Rows from block 8, named by matrix and row number. Rows with one number belong to one neuron. Each number is 128 + 24 x the weight over its row's rms, rounded and kept within 0 to 255. All counts start at 0. Numbers have three digits each. After the name is the row's rms in percent of the matrix's.
# fc1: MLP up (model.blocks.8.mlp.fc1.weight, 768x128), inputs 0-127
# fc2: MLP down (model.blocks.8.mlp.fc2.weight, 128x768, transposed), outputs 0-127
fc1.198 132:137163131129128135091132144104147185089114091073099148116133112124146131137156110099124131147122108095096117125118145107155152141169123124085131146118118123152112162170142152153131179105130111172171144102102180068090095099151118163134125095087118119170152162111161121129139148126147151152130109105142145130092147135158137113114108161158115121125125104139088126143124127120121114141091
fc2.198 143:125135163159116117139167156104135099134132150153159172120091139120103115083134132145157153114100131118146129131158131132129109181126111076097138116150144145108133165113119105160132104093122113103075090130085115108123116119127120149143111149136141130112154118090131118148108157156139116078105117088169155085099172115134113118155122165125188144171137101114138156126095124128130093164126
fc1.199 117:128156128105145130081113155126164128097144094154106151122162162110089127171108148123136151170129111137121133144145156118159063124155103129122113140116164153129128111138132140098111140142144113147148134127103126122128138132124092179066125166139156172092160056165135129136113099136156112129099137134157141145164140117147124087090111133134129125136142082127097154114147119135145153075140
fc2.199 089:115095137064129144152183117135108128129115142108142096091156122116172138118186094116098138103129141142099115105141127135154120131097140138152147119179116093102135128156134151120138061139142134117132138143148106129098137161122134147156142119068119130109103169142151154164124102129096093115097123130115132144148100122102150105153187108120119104135130160149130113138124150140149099189098
fc1.200 046:119132173101089119150125152106140096172087122157102140132129158135107125144144121099149180082143131056109122139133127136169097129109109116112110152169105087097122151157095140121118123104097125126124133105140123127108123133127140157138104136123165113161137124124154138138073127161103116185141137177160128156121149148091140133118127125130166129112166133094125123172080126140112130098169
fc2.200 049:129099129137147112119097126115111137118156106101123136130121103160132133077112108119139092135109103152122125124104139115111191107133146168133134107127133151185102114113107088130168150155136126094146146175154148124139133114144118161133141136151105085130098137147124127125165088135163130098131155105105112095160113123148139139141146145138113085110100126202114129095165160098150092197114
fc1.201 042:149123133129139154098121126121123094127132114149107154078084100116150135110129157145149103110123106097106112120170136146175115076135129065147140129157167148107127120131070111151116118147171150143140131134133164103104116118142169144119121142093158165139129113166117091176102118127134147163147143132098086114140130111093138133123120155152137155114138148154133174126077153160108141170151
fc2.201 053:127097125150139107124118136152113162099153137131114133174165176114107123117140109108148122127136127172106167193107113132077147125123147164110143139101130131157121092143162148140149157129087124101075159157116142160122157111141114165135121134113091084106173138098141120103122107125158109109113146128167125101137112162151126131108128133119120073096112076139118098147151134118162111110087
fc1.202 104:113147143170093131135107180168147121103117128100183126111139132096126120108164133164153139082178108145127120174181129091139106115153146145125127131127117134120127117142099168146151142120129115133127149107136126151117154157129156133113181138102172100067136122101136115120124136147108091116082150139145146151140120100117062109089147137138125160108141090141115133156094116087143128124111
fc2.202 082:181162134136155104151095103114114102133094138157119134095137131114136110079123139102132122116098097127097134135161102106124108131168132117101138140086123127106113104125147115138092140105183134153162171179136129138128139129152146131127108114105154152127103122139135141128118076164124169153133131092133103117131147143208114076108152103097147099109116166162139088133111137132144118170147
fc1.203 047:135132154103113129115123137140121156109137084173160133124116099095090094085145117140097080151134162083122177167173105105175112121072103122158135104156140144141132116126117139092141134117105133125085148113158155108127151095118138137136140104112115104125125154145177131120101140175135102116093096153116160163130099099118146134102113119147161119126125154132116084159141117103155168135131
fc2.203 066:171106099151128088142097134164135113179133165120140125146179123100132165151112143143130144110146109160102078116107135095135132121096144112135102153104097136172117141140123103125132116122165131096150114126161085149119129139114130099146112174149151169143124126073097126153151066118109162098123121121127153079143138129126114137122165107110140109156135155115168136150083116163123141149097
fc1.204 167:156097104124157111150141130152143171123107082136108066139101154140130113125158128106158163167101122102114115129114174141128115129155100164159123154122165104173147162138132156138125165135149128127085136191101090121125160132118138141134140126089121122126105094133113097124140157124149091126129106120107126148114096112113129093160121110190119089122109100166101113138118135116101168090125
fc2.204 140:155115145155095119128184104124117119124123133124116127149137136123150117152109137191102080152117169139179124107135072128137123118151146117101122129131102131133093097147100168113129148161122167108117124073105135149147095089094125145126174149162104205131147109133093141109141108129115111093156124144142139112140145146121108150128070163140135108141120107107119161155116103123116152121114
fc1.205 062:113156150098086140106134143127112149127136149133128142136081091161097124152152136110146131101143139097111170139131124119113102098104133116159123128157140138140138145143125073108129149184098110150097130081135112146152151141118120144104099104123138107112148133192134125142089153170132136111127106154082103194123124075127143145104130107128148158115118147104121113151153142158117185081101
fc2.205 066:150106127171102127138109105135119115155165135102106161145144156097152148109125092171124144090084086125143109142127137145177133123103135142135121158114106152137120122123142155120135140095176167085146112154126120138116118128110119093181117170122130131099133100103125114115144054111128150141112104124140122078167100117112109110128148140152131084134136124163127145126132090121129095196165
fc1.206 040:168113139170140119135139103119133103150121093126145148087104102085103160139141154086116125127109134116103115145135100099113161125095104128122148153157107138141143134093111128122126153110137134156090136126142135160169142067128123121102134110133158133167144152101123080117126145107170079133099088146148138093141099081177158147153116119079126114147146090118156116129107173172150117137125
fc2.206 042:083135156126106124083118107147124116096112133167157118195138091154148109094134109144108141139140100146136162116137143124143139174118128135174124124105170166103134115153126115122161117084119083093130125095116167091101120155107137161158119134147090106126110140136174130116142107151109157127151173119105128104133139126092140110142147120145151125109136161129117126164111150088069090096142
fc1.207 158:125156067128109167086166187147115113121129122120095141137116159089109114138156115121109152136113098160134147136119109150119145125126123107126124111162106127114103157129123129091103165129107115102121097134146183099101165106162138101104136146111144136113141129188113183116150108171139182137105110163158144123113161119140133114131069141124129112159120104093096112159138114131125091120126
fc2.207 183:110161120142085106110124130155120151156152123161143138081111150129152125103115128106122146107119101076118165115135152116136104149137122106093117124172167104133092198133111151151081176123134150182158151154151078136115124158132110125175063115127156128117108133132141121135137122079109089128121114158122111140126104126147100104153141135148111139084118141137153148148131153117136090134118
fc1.208 144:140114114112136134139092173112144156118141073137121129145134133121124153120108163116122154094131178121124118112131115124117088110131114141179110121179122130172173108138151133145105149139153132096148152092174131106106118081124117110123101112133092165094171108137121123116137113154094151122109097143160096158122124159164112133168144115123127111137168116152150122091108107166122146053107
fc2.208 119:088167136130120155092157147147130160150142136091108166102127165115174160166168127109140096139115129130151132121106163092111132105118135106136181137112119090126107136081114141129137150119105113139102138109123099143118104174128148116136149111098140086141109137126168100169106126108169089111122148120093121173133120121098170111093128131151162132161117109093156116162125127101084148157105
fc1.209 085:113123134122099099127111125152146130169124110101110163161130154104134128091147178111128144155103158094108107124171144122107113106135114120123102148148141104151149126146125139164129103107184112146116114101087121175137079133158106137139115098111140127142111100149189110155079112156127081099131151117140154098110108124147124131150111097152084116093132133119102124206121146157123110125146
fc2.209 126:120122098153133128130108101160172132130111134098109098146127097170102106166096152120152124103132090108126106115080110121158154129128140117135091133168136140153108160125097127170122177108148144157152168147173135082137137157101156077124106138126096148097148144115101109083135134146115106127152097153120111158119137138137155106126093186139130119164114144109131091141110164124094139094113
fc1.210 165:099105105147092139129133135169116122158105109118134094086140111128116074083143135128105110149146147115147134149150123147149130114132131102112140127153139132112104172138147175126142153094126100107147105132125189135121128118161192109132131167120131142096126087156189074110114114130133089123133126081167137141093137148170098108110105148128111160102161115157144160160140112137127105150138
fc2.210 187:122149141117161137140135095107167093105083097110127104102115126129101137173109145149144129094142137145073075118111102132123176131135090126133104109133138114148084116119158153124090135120167150184105153171164119125106147105116122077129128125153159135106130114135108135107117167153143144135108097166125108157119116145127178129142127140099143124158155146126112059142096153149155148130126
fc1.211 034:154172131110119128101069145144140142139140104092140129119118137095090115095125150142087099179079137119166128158146144143140156122109157117124095143171184155144082103144124176145171124089123152142119113130149138121126134114102114132149175130137138109151129110151135150117134099157143129108131130134134126149084091106131160109098117115144110146084086147157108120109155109149089131081129
fc2.211 024:140106107141126122136165141108112132147105154159078125142106107149099128154117136085157173102172158163105119079125121093134086118137110166118164153123065109123177142126143127068120120137101109132155137097131123139161092136099145105158071096100105156126161136124127125108119125146105129147132149108138129111176124170162129131131135154122146126135151135101152113153109106123152119146085
fc1.212 055:138173148142161152106119129107107169134110131137142108143111141113164131085159127156136125124150138093108154084153113102105125168100128105140116149153120075155144105119129171145140159145169111130110154149137173130125176117162099103130143116148099125154149148138118112101112161094152088150087112146155156092108108148140099155090131142096144134135150149166105094136105184121137139105107
fc2.212 077:157115115109080075161141099143133082133082120116072123163116145118122119112153119111109099142123143120178135125155126156136119108132125140145129120131131149110146152156130101144093140132124174118131112113125113155140132144121156151150105111085129120112095145108152163152114148189075140134188148143077083132139118077086164142170109132158140148115128126110147141103147145128117128125155
fc1.213 038:095099128162158104175099122132157186156121092090118114152125157147167117126130146101129151077127127148113131124136127099075098105110131141116147111160135168122150124175120139145088156120144143127110112172149180112102157099146152171168118131110137105106142109151088127123121111151104111096098100138146109125139146137111076132113140129132095126126142146148153122102141072131157158137132
fc2.213 042:136169133137107129076128108154063102117133131160110129105107117109117122130124122168111109187109096101126137107131106153134158150142068120156133193106141110113134099073104175129149164160138131115150157150097122150122114146130160108098122147093139137143124091115197118150114129134124120141146149129110120144144144123133178152137118149082153128120124139110129155135086144131120102098120
fc1.214 052:106098138164120155124134125164178108110115122118110113157121142108132091142161188116132165107109134078135137102122142138133110118162121144117151129123151142128150099135129154084111126102097132126133113112122139168150106109161144141108123103134111139136155170185159081165137136088115094096115167134143147104168093135176075112144111134141085136082117148104082126157138120148129117130115
fc2.214 041:103158130137152119140127100132138128119132151123177114108130122159147148169074132112139101114145106163119105130098106134150148119112096124143081126152144128142116146141094160155105174096141088163139135158149143083108165117094139077124070140131144117110125138122092127114127164154129099133127110122137103182082129090123154136174082124099124122151129158150133122089095142148104154101145
fc1.215 061:134120104115097138110079113163177124131126121126097122139175117137149089126127112092105129131120161126100145101161173156114114144140135116119115166165144157138087099167103123091167136093118113118147111140106170111115130091163145115098122171098116119085152114098117162148125135132137103103080145133124145114165140097134075125148120103142117150086115159146096093132115106156142133165151
fc2.215 090:127156134102158151120137126110142138162121136116127101106130133115123133146130143161121128109115120141122143115095082134134140092118104093141089156139152120139116117108098168143081093157172138149160125174181078163121179130124129069139099087094143160128187148121139112091104134126123098147147100131158119168107125127144175141120112139069114111156123118123116121098146147138101158118123
fc1.216 042:140136188088069112112135123184154099137143085167107120121151170161153110112137136139103118122136121120114109092158159137119088089147071125172117110165107135158127126122105152122165119084129130134122155110138149120142143156117146145154104131112108088109139119100115107098080156117121149142122129086109140101158134128107138083100123142153120141136139123145158080140112135122149146130085
fc2.216 055:132160053133156125170097082124159157136131127139120115126147123093113120150122117147109105148125165138118102137139112124130151148120165161100150098146120121122127102165146111116133099147111121110169130188145105135105144127133102083089164069120144142148176116138117151148115113130110100131116135150127114115113116144167120153126175102140111146084122132115051146138162101140135131154157
fc1.217 055:096156135145124100125092149177141127144145110114128103159131127084129121127165162102132143125136141127101105155148177130104107112139143148123158160149172098109152118134126140170122132128109128139093119123109154148124068135112126084133099105105120115100115111148155077119137146126119117116116112147121133064122136087172124115124150103134082139080128157152083073154139153141154083101135
fc2.217 071:115125102150121107113122092138159147127121138124106113142085111171093120156088171136138103114127101141137128127124102137150149147141122112133061133164133130161088155119093104182119152128140123171159151165153127065147136154107137099138077112137083157137140150120100116112133159156112076147149107124125104183125119136128153127135095162129128140135102129101114120129111148129097162084134
fc1.218 044:119091095144122170111111129168138125168112102147117102155137158098146095164151153091093109107128104106080139145108116104134104156103107157099164120139131112156112117111122105095103164138138105171122156154106141140180126150098123135091163159070128132096131144117114140142101134118144091105100144115089093175159117111090146136119140148118134128158124121101152141129104079117104135109123
fc2.218 055:170149146085148115174117141083114129153160139140142107109122141129156123124108095178125151116097143113130146135160080160121130094095131099162106102102124141098139136144141149106143099158138116085140108145133098133088134083162150148124133120132133191148082132130126131110121122134081127130145141128149161098171119113155120125117145103085091126090108135140143145107173125162114166151163
fc1.219 089:116106126149096123098163076136147155122117124158106085121064115146101120108107125107165140161145115187099139143131125084133098121110101093142110153119100130135157079108124132091154131122140139135142138129116139134101144148112153105142144141105134160129152096189168134140103135123110153168131113156156132091099144117137135109156123112124146147114106170124148147163142125157118197149098
fc2.219 105:115115151140146112151138153113103162125130126121191115133158122098132165159154116114111108128166132104136101136099147152171163093126142136105137087127147077112114150128129150164109142150153114117125101094094140121158139122147106163122131150132137124133138145077129097130108147113131074088093123134165153127150128170101106193110153113148100127163121120167150119116084115113140078093132
fc1.220 054:118167146073094148152111078096154162102133110171119154122137150161133108134115140097167095126122115065122110156165108122139118097128109098114130156144117098140162149144100110095098111128119093138112147130127121128125139163131126149116100121127158160149115118179123120168129126116145104146112141132114127176172091117105164096118086127108158123134137123132145098138126120177152168090159
fc2.220 053:109072131162157116154111156120110118108150121127143157141181117108118137148146082148110117103120124177121118095151156130142154114082138182106109095132100174152110104178116162127135125138111135076113137147135127115124125152145105150097168162141108090138136130097119092119125101122124130107140155131128137074124136154139102150097181107158098097144104145156109129128151141102132121171105
fc1.221 185:142103097114097089132123121174146093148132068104151169112109127142136128126136122132142102154127132118126129129189145103085115109142154160126171153132131105147186088128147079098146129101131170126106144145101128089116148114120125135162164087117140123073151124105146115210107123112122140126109122106142106133127123122153125156130114130102125099106122158150143124098107142138157161133158
fc2.221 230:137101141097105155123136120154145140127105130130153109098116130138094100151134142124091113171172169148113176130110122113101126101117108159119104174101143121130115209144140164101105099129137152105138090088112116114134182125139140131126115098090133140098143152084134122147097141120117128127110138122167130113100165158090136147079096075134096141132096123152182125139138118137133138134124
fc1.222 057:154117132128112087110104157121163117116164102137109088139090138125094085125075105114142111151097082131156162132130142137153114121099130118168111127156123114170122158086111147156121160128150108139116115161110162102156137137118121113123134116066127098171141083132130091167131137126175140145113098130098163138123104105146148134141142073106102116125147148128108123149144153122096180103130
fc2.222 053:140161115169144105148157126111092159124117107149132153167150121132117147136145143161135159070151172109107098110177122132086111116124125156099133141108111102124124132142160116132110172099107121119113121086160114175148128083141140140122117133165117148123129169124130150072103100144115103116135144165122127078155143111134142124105134161164140125113124097100134116117104086163123105171077
fc1.223 083:155085114120111130106116098123148169112103103129114145151090132130150111105131118081134136140107134119129180141112107059146166128076127136167095118115097132146155115116086170104154150127108129117099158115141140143153162160099078141119173120150162130107174103131132100133114114144176155124123087152135106143137123152148121149173119143144119105120143153125148134144179156153124146134104
fc2.223 100:103121115080108159137139152122131138153112144119136101150141128129152147164152159178125129117141124165138119156141102164160140110075127105131119120113138122077118179110146086141126110131131127113135152098152132103142145168112176160127077166131099192142122158122136129164158121112091100114144104139112139115139096104103108124126112105140141149167071155109141117126119094149093145085143
fc1.224 064:100091148150099131140128101165115162142103123157107105102166132122157134094134111096156103135108135104130089107135112144127130169116128085153096134136111145158145125111114117102146108119093137114127168166146124090092113090120163134095141108086104135151096126125105167140145126125116127132147140111135177118161121100165136130078091114143131122121142181165115106093198104121135161141155
fc2.224 074:161151100128149135124094147126136106104125098127124161146106146119055147193117106146135128140127140114128151135161155108156096066143150178115142129162124108078136115166100145145128105150088125128162131140122168153150119131108074115128139118140122121110188150125105116118123156139129138118092105116087086126107142168101131087112149137119105149147175096149111152131125134119126109118137
fc1.225 045:101124144068145129137085116147144133138111095154111165135108148133151092115108124105136117098152081094091189123155175128131100134115107128106130116167155135168128147137126175130124162126146099166153151135124132136102171138122112141174107179088171115143145147147110134125123149104117123136099130138094111121128141085100070124143129133163146138102155103134131106148096164141117132103139
fc2.225 036:146151106150132151141172124112089133125144164129093103138159133096128130129132132154136123123116151170151129118146025145117138093131115133157115137086114115117124137123096090136108138165104157089110143172133087134161126101140130128109129100136107126124136112112129121162124099157158096132142114130143116142153104139166188158158152120072120129130072097150124116080151119133140126130137
fc1.226 071:116158144133131118143098079158120148157151085142133089132133092125162086098124151105134174120163098083136176114102146126085101129117154126144129132150132139167128164160122111099106140114090117140115109151136123137112137121119122138144129144100145154134170128149094104106103128167146126112123069102125094101127121090142078119134137126174161117114156150160143156126143122176150175116149
fc2.226 064:153132120156178139122126131090102154114122193120116141112109151098131110141137118178097128163133132117140121135128095164146128120148055113152141123129117121155154070078122129169111136134170123132124120124127125158145132143123156109149125121121131155112132129118185140095152126120116096143133173115121123117170122114095183110110138097065108093161084101119169120134105126131134107133120
fc1.227 078:133112133143099182093119105174124110191107120082088157171116141138096116125127162110135180157112140099131128109146115160125089116091081135116124149156134101123133143151127124122147153075146123143107139169124143090133134107140057109100118121087157130162141103140138126141147139091137122097117143144137142114147117136122112130118143083131140115114147109106089118169111150179131124117143
fc2.227 066:148109130094148136143109135124184081091099160099140125149118112161128131152118160113137125102130121123154146129096090155145168149101172100163089126151155153099112148124118136138106121109111187139120121148121141086123121133107163075146102099156100167102155132124105132117133140147122128126118109120116109176118129130108142123144070173147126118164160132105095105095143137153113155076112
fc1.228 142:108115132127127136153148107182115151113134108121120119139108108105116139108141180150130130122123116147173071181116170118140142143122118124148148087166099122093120171138143127131132119119099161129107130074130122133157131108168140087144097168128129182144167079117130152110143108118147130138093090135149098128141142147143152106131118107130142087159151128100133118149147089110150081072109
fc2.228 128:151168138123127111115137156135115098166121138184131147171128130114140110103122106121100146098109084151134114125137156156157101133121163130111174081125151122132139105109084118102158119132120109142141128127133112114139170129118114137136160142147169163143128111105104126070156171107160162107150153114128158118134137158131060128130154144100163095101075094120085157128104092138118125123107
fc1.229 116:100131162119137086124146070108129105107129101134128105139146129147091108109130158116125145104101166143128139126132158122104100112126124121133121147162142066169138115123148124150109146147167122095159147146162108108124150116128095105113132148095140125131171098114075158115155123137134113170129094176152070110131109157166158139113159144098101113130180126098120151124165125123105076117143
fc2.229 104:146129136083133181089105167173141141100106112101114153128100149124110125083147139138119125137129153107130126077141171162109161124154139123125108112134122127122117144113138108182135114110103132122110111106119142108133098128126137142154132114106090115128134149101161113142104164151133180086115122103064148203124123100134168139131141123181123108140146137131132064157094139117141140128127
fc1.230 044:132122119106099099093144145156179139126119142141154119089133109161167090084117122119122094095093152082130143140136151121117092144128127156108157097174095120112163173138135119146181143104127162143125134121175133132149143146141152138159131138083147090093113121108082113142149117103119107167142115099135115102131153141144111124140095143171144145125128127141140083121120140176100175127102
fc2.230 055:119152141136168148158117083127134122133172082114100161146135172102079129181130107145117168170137145150092105122125118105146148123148091170117116125096172116155141106158132152094112112113154089083113137134134141159108108109132085107106145092118127165144184128126150141098102111140133125134097129152103131140137127135129145102124153086074083145143151137119131128132153099114151128137144
fc1.231 052:124154176121144086105142141127115138090147118130161126091100106127104138103126127164076111125102110076157129178151149125130149113118138146108138128147144094124137147098133119113159110123128152169121099079148125150157109125162081114158147133134180108156127147158129126156131125118095095101129094128156109104085175155174173116117140157106138138108101124114140102127125145165132173141110
fc2.231 059:115090116154095135122125100147161134136159086143113170142119156097091122130125116112154130147136121144082123130128141085145152143127125140118130118113101142184145133128140129107152138054137110068111125134152158123084146134130097153139119132124091127122157091138196137120117136159112136177122130128086147083165114133115098108126161103138126123141163116145130138171126101105167079141145
fc1.232 088:099118124124154168145143135173134113160141106099135133144094133145119098107112128121135153188147139111115136171126123127122146086120135156151117121172128107122130170164095115098170124091165116122098115177149134099140098095149165129093178139119144121163156113165179148146112104092127110082116128131108142071124131136133125107085159110148109097093145147138122128136115139135118086118146
fc2.232 099:124125121131161173107129134102185102095110123135133091110115140134133158160131154087135166078123106109145136093084118134137133147093152111122108151122129125138094142130109182126079153146106148169096114131125141131122120116102106102124094098160112142108149106132107132098117164120167117156113126150152097192141096147082151145133121126142142122152189111127120109140119143166128157085114
fc1.233 081:115144121097133148136096159123135164177141097159114143150113077128093120095112132095154132139152067133129150121107136126115110113098086153141150119139071120128130136111093104106157139157107117145154144152153168155146158115075096119110122155105144132099131100151131121113128160134147141120147170127124124141132157174154156181157157102165148101141107139134110117101121098156138109106081
fc2.233 074:154135132160108139188144111094128084076106146079147132106125190113176139164128138156108118140130164103135097150137133137155135141138168127123111111115137134118117131169162130118117123124151164127111110098110093112130081143144149158132164090137119146127142116131135161144148132108125085142110084149091117162161075119138134124107132108100110106108115084097158087148165143145109124135141
fc1.234 077:133094102127114124110128154168172125098140124132148145112109138105117127107160140136132154116145142147089147145087160105110101152158138143147123125133136170124115145140107160169108155146110134080164108134169100110079129131158185101111123137103074137137102108180121105094113124121130067151105147144163106164172127122102127170132123139127143125152137113114114144116087076130158123113111
fc2.234 097:109130172083132131130145161131116114165130146156116128095143131091150129120117089115119140167116118137176128123152127120123120115063120097139162112101156094118169111113137125115119118139136139127150133107087145162154130113130147132132187142087185141127081095069116132168123123125129144107115120114139178139112177117113125106132156156089165121082086146123112133099133147126130141155160
fc1.235 052:149072154103122125163095130122103122148092120124121152139131097125124128146114111125125141101128138109130141151133140135162101102142094103099117156150135124197135131133125139124139084136120138164129165130150121157097094164116149097107105136118179106150161091155114072112064103098144172149114114134157146124123119082100134149096148119071127115118130111139125108143144180133158160138139
fc2.235 041:144157088157102126127150131138122137122170145155124154142144105134116161082135100127156138139134119124110153131131104120127149121102129161135141097115125176102110135125119092127163179175116107101116140123114138130117174096095129160125133103108098119152100163134165163130137102147116103137127195137103090077138123164145112099135138140178163132110115111138122135142113117143064061144134
fc1.236 174:110113137160077102154089175117096145136115148099099131145134180147131122147138129137147146123094144118080151153114157153118112129182081149169140141142148137133143146116083138105127145153152151164125125125132105160177129103113145128110139111089116101113161104155086118107147125121120152167073116144134080124115092133119113110133132073136141152146123115107095097162141119124128170116135
fc2.236 179:138126099121129153123166089127148092160128145160125120143132135080150146123092138150148093128094111111170135123100081105132105110139151118116070135162107104167141101105110104164130116155127147094124146122080108116137139111143134109138131112156177139120117156136109181161129125131163119130157087165102098110152164104115106109157113141136148146161096166109109155141134112121137077166147
fc1.237 108:137105137125086104104100117142101123122110076135100172184132134130122081098170169114136091128117103104084163112129134104144130138111136125159103139117153115136119106144130190133144117076139142174106119113099174128120129162069142141134179153101128089102155157114143140098119119140108151125122106138118120135123132125089130114134144101144127151110127176173119143138145155122145150138164
fc2.237 109:137141105144150147127154099158143148161140175078143096125137108112136125140109145092122129116147154159191110164119124147137105110134149132116151140083110141114133104143156072105094102195103096089156128155187095150124155154126111114125106122098141153126143102082125134121163113142153130143138152111134121151162099116137119123119092154117136139066129086115153102118100123129140128121113
fc1.238 081:125120109105141137103125094151149083089176154150131136098108130127135174121095114100154100109147145114060121156118138116103132142118111162127108119145154151124139108111094118151116130162112146147166130127122087115164130101136124085098121175131128160101144139179122108101100100124161100174091123147117085164130156152125105154118098125106141084162152154128139115144102123150136148095110
fc2.238 086:128137183139128138136143182094104114129123176083113138149129140120143140166168103138123155092166102163157098159134141120121137121105122111143145118085112121087131136113122183095135159122109092066092157123156135153121134154128158148176126119115110137114063091092146124131122112129091130114129140135152118138154144107111134106123136151144113127111088142093157094143132096139118131167155
fc1.239 043:091122125085149098128118116146090128146123097155117153176085114144115126137184136094133105127117093134150143148150130128111087084154135126132107113150149149146151151087115106117157128104099161091128163100161159125148141148120127157182118116139137112146114095136128149121126147178140145128139148139147154127132102131073165113098084110097157141106166104106141132122114111149079173131104
fc2.239 062:152100138202121155136109144146130123114169100134110123109172136110126125130065116149107109125127163096115094112163130099118163130121117171100193119125111154138084122178128120096154123144129131129099113157110137116120095102128095125114126143141139100086115136127118091147114097116131214122120132119140141103118145159179094144142165149145102146110108118149122150136128136120133116154123
fc1.240 042:128152121160112099146132111107138145103130138156136115167088126135114100149146179118109155117075111151139168158166118096108102086103104115164097101180124167194162143140135125123120131147109096136136146096151108141117114134135123116113145167117130179125124102145138090171101102133134126151138156147128158159123153131145130102087138172106092156107117154123136113116124115129170158102106
fc2.240 046:098108145145148162150122108146125112136113098161115140117149125121134159140139113138168095129134154099100085123127159129141166134104109144107177146066135092108085159124116153144145188134148122097110094165145165132136136132112141106123154133124115117136131146104192127099153112116116137128085131125142096075142089134125120138149151112145149113165107129115119109141108117121088072180157
fc1.241 051:128136119095145129150109079119128128160123095144107165123084071137167111102129130137127135142090101130104157151085128091122129115142143124145116158150149129136152145163116153105104124159149151138151070160149175088107143111128159153129117173123152148134137109169120132150123147116149074123128127127156111103095120131147116097179139154127135142087197140130131135169112107121121148160117
fc2.241 038:079112118172153123095137116143131155087138164139134127140127149113103154136099145144138123128160140112138094151143123173139132145153107164128112107093145117124061133117129108163113158139138138106116141080115144164168123106146077123143118119139110107105171123092131124085121141146124150115103131160127118125128139166125181172128118156091136092136069098154141127088130155129179102125111
fc1.242 104:099134103159073109117121154144157137145129136089119154092098108131157161095142125120103150109107080122116098113140166189100144080153134165119135105178133152151131143138132164138127102099114146163105084154135157109141132162123117156158156136136157120097150113137121131110132161144079111142119126139116141108090124113110103135149133143136143125103151146109126094174085112146141186119112
fc2.242 108:159138119149155137097105114137132087133126128162112163147174160114136074160080140152132143143133099162144139147107098154149095161146083130132121106093147158091128136122123147146094160167152130131153148132080115130102134133116133134121156122095167145130111085089155116120117122133161096086119126161157107127109138143113132100088171131111120121100093135133119142104155087098180115116149
fc1.243 049:158118138127143145134140133151149142138071136137124160129084132098116183114090153131107095110105133071113132130162150089133081164133102092105113159106122115146157088096138095155148162121127112157166122127122126114133107160113170123111114159089138145138128090135130154176124118099096162146128123096128117130137162116147151117144107167116156155084165143112135142122102168135146127102159
fc2.243 052:086105144160102137106114104154136155139137095081115133104171090116140110114142099102143149169144143159119164164112103119094164095146124178124134078126155115134117117155090166120136125127083115114113155144146140113122149082141109177166139092151117099147174139128139078107127141144136115128109168125134163105169104149135101138136159139118130112094126123141118132109175137103144101115130
fc1.244 041:099090134101158104179119139112166120134081146151148118154143138080109133145118149129112127133179147086128128124140122105098090153106117124138112106142120114102108126129095193133106152133101117132119102116144121113112128089101125172143148123141132164136153093106117127120093119090145085159085139174166151154123087143128145150090107133126090145108169085107137101168125135135117102110137
fc2.244 034:113111122141130166081148105146121143147169113136107098085110097168119127105116114094145103122097115138105133107106119128145146105144135143113135114136119144149107150125120097138133137170145109098160170143132162101158149124155125165137141136083116055110060136172130153156109106157093151127174129081095122121141129085140128114181136133128153133109103164151116153116107132144105129155140
fc1.245 054:119170136101083165115141092156154114164125132104087109089075126080181110171134128115128138122175145065144134121100166158091121151128128109128108144164108126155136136126126134092150139146140155125134115144136141134118158100137142121137113130131125156164130168109109106147121153120151143184123126140108113132110088165131131106118138093123109125096163095122143111177121121179118143131097
fc2.245 055:171122115175180116125107141104104154111156129123131118149187169145140106128078152153110129111122140119140152118134107118160098108162113086143128120131110113113137070122122133155117126116165136139094090116106099167117115126126141149178156136132134113129105153127115120085119149152151105103121150110147161101151106092127161157120166101097057120154116123156142169102154125116156112113124
fc1.246 188:106126122101140152142103114153138115117121124125102109148134098137126135122117133150095082144131146100114164148145127131100113139105182090117142127134102152116121144150100147100137158138077144101140114171163152130056139105152158109132129145156138128137130135200149113121106121186120090183178140137116094157090123155122134101122132098128099104154146127123137151152154151154113088101119
fc2.246 155:111157129120156175108118131115121145135132094118145121095148154138089094141095153124148076115114116132120148155121095102124134103196100118110123178169139088125159118126156107097097117128127146112109115168148145097112124106124115162155149164164133093106108138130146096157125139086145133121119109077128123162172147118139165128153116109091135082139149130143108094117141153131160122179126
fc1.247 054:147108120124069142089158110093148110101095127180107142165126171119136135170125154120147131092127153109132108104132125153113077117114152177106134106118170157117113133118103155118129157098141132164128132142119151099084107109155137133156108132135134152166149116146115136149144120191137096182090142125177123136123136112136153084122106145096137102115110161097110108111133096121126129094114
fc2.247 063:112120135108141147159096170151092144101129100114168147134144093131127123100135108156139143179159117136149122144091170135104158135136129112147140085179112120096134132179125136124134128142121139148149128137126130127099103130131125100068107147117131088080125143135106091154097097124102164090120165080096104130103124105112106124181139154164097162141156127118122143109116164139154109167146
fc1.248 122:113162178159118118104107096118143116155124059147144122128159126119198142087137129159168132139102127134128183124089106137117168113120129171123147103122085105128111166146127133123126137118128133121109112138159099140095120137154167125119127161118136107125119169141123111115136140122128074136128127168136083088112147125147134143182115085152140105124134098098141066116110108147130144114144
fc2.248 091:118111112098172118127117152100127145107111184154129157128106135118110086154085142134116148149094143119114133140178129131118139169128126139180127150129161128120148088111142079158131101110098079102180120118131129148179114134113115160096132102134129141150113106109119096100153124167139114134085116151080139153134113112126181096136147101077115129119090134125127142109145157121160157154137
fc1.249 049:085162123130136088162140135138101150151128137106134105145129105160154144133139085128108164141131115103129142129100181065131101073137144142127098145162133126104112148144110120105121120155114126142150130146120093132098107146062155100135115125130160131122156118103103071095107111130110149149135135099138148165137119132148132177155098141093124129095148134118166092145100100116091160083137
fc2.249 053:146137143156104136095096123100154120117138134112101146126087123129105133102097107107181124122096121126120102160125089097139157160119094161125123138132135144166100140095099107141169142155133127145128140149125198081156131105135094151149175107114126132159078118170155153142178113106103151137085130146147115127132128139128102101100155123107150118118118100124066180130135135122145112140149
fc1.250 070:108180142140112139112129103176124155141099069132147123128128104137123123136128152160136145136156118109107091118115135119105152102147142142106137110154122115125096098132101144105170116132103109139127164129144145149128110108124148111176156176161131107117165115082105095071115131154125140107127164140120092088093179137110115120144136156196119113149122141140132087108148075156134152114104
fc2.250 057:159134128109139123165126129095145128106167160112087126108118162134160106133133137113121106135140128121148126133131128124120112173155073102138133092156115156128177114111146156105100110116141136144158086174118103113144097168118132123099088091100151148129102098175156120111119125144142122126143106082146126172148078109136144132119165093055124129118132117127123139158108140129173095149170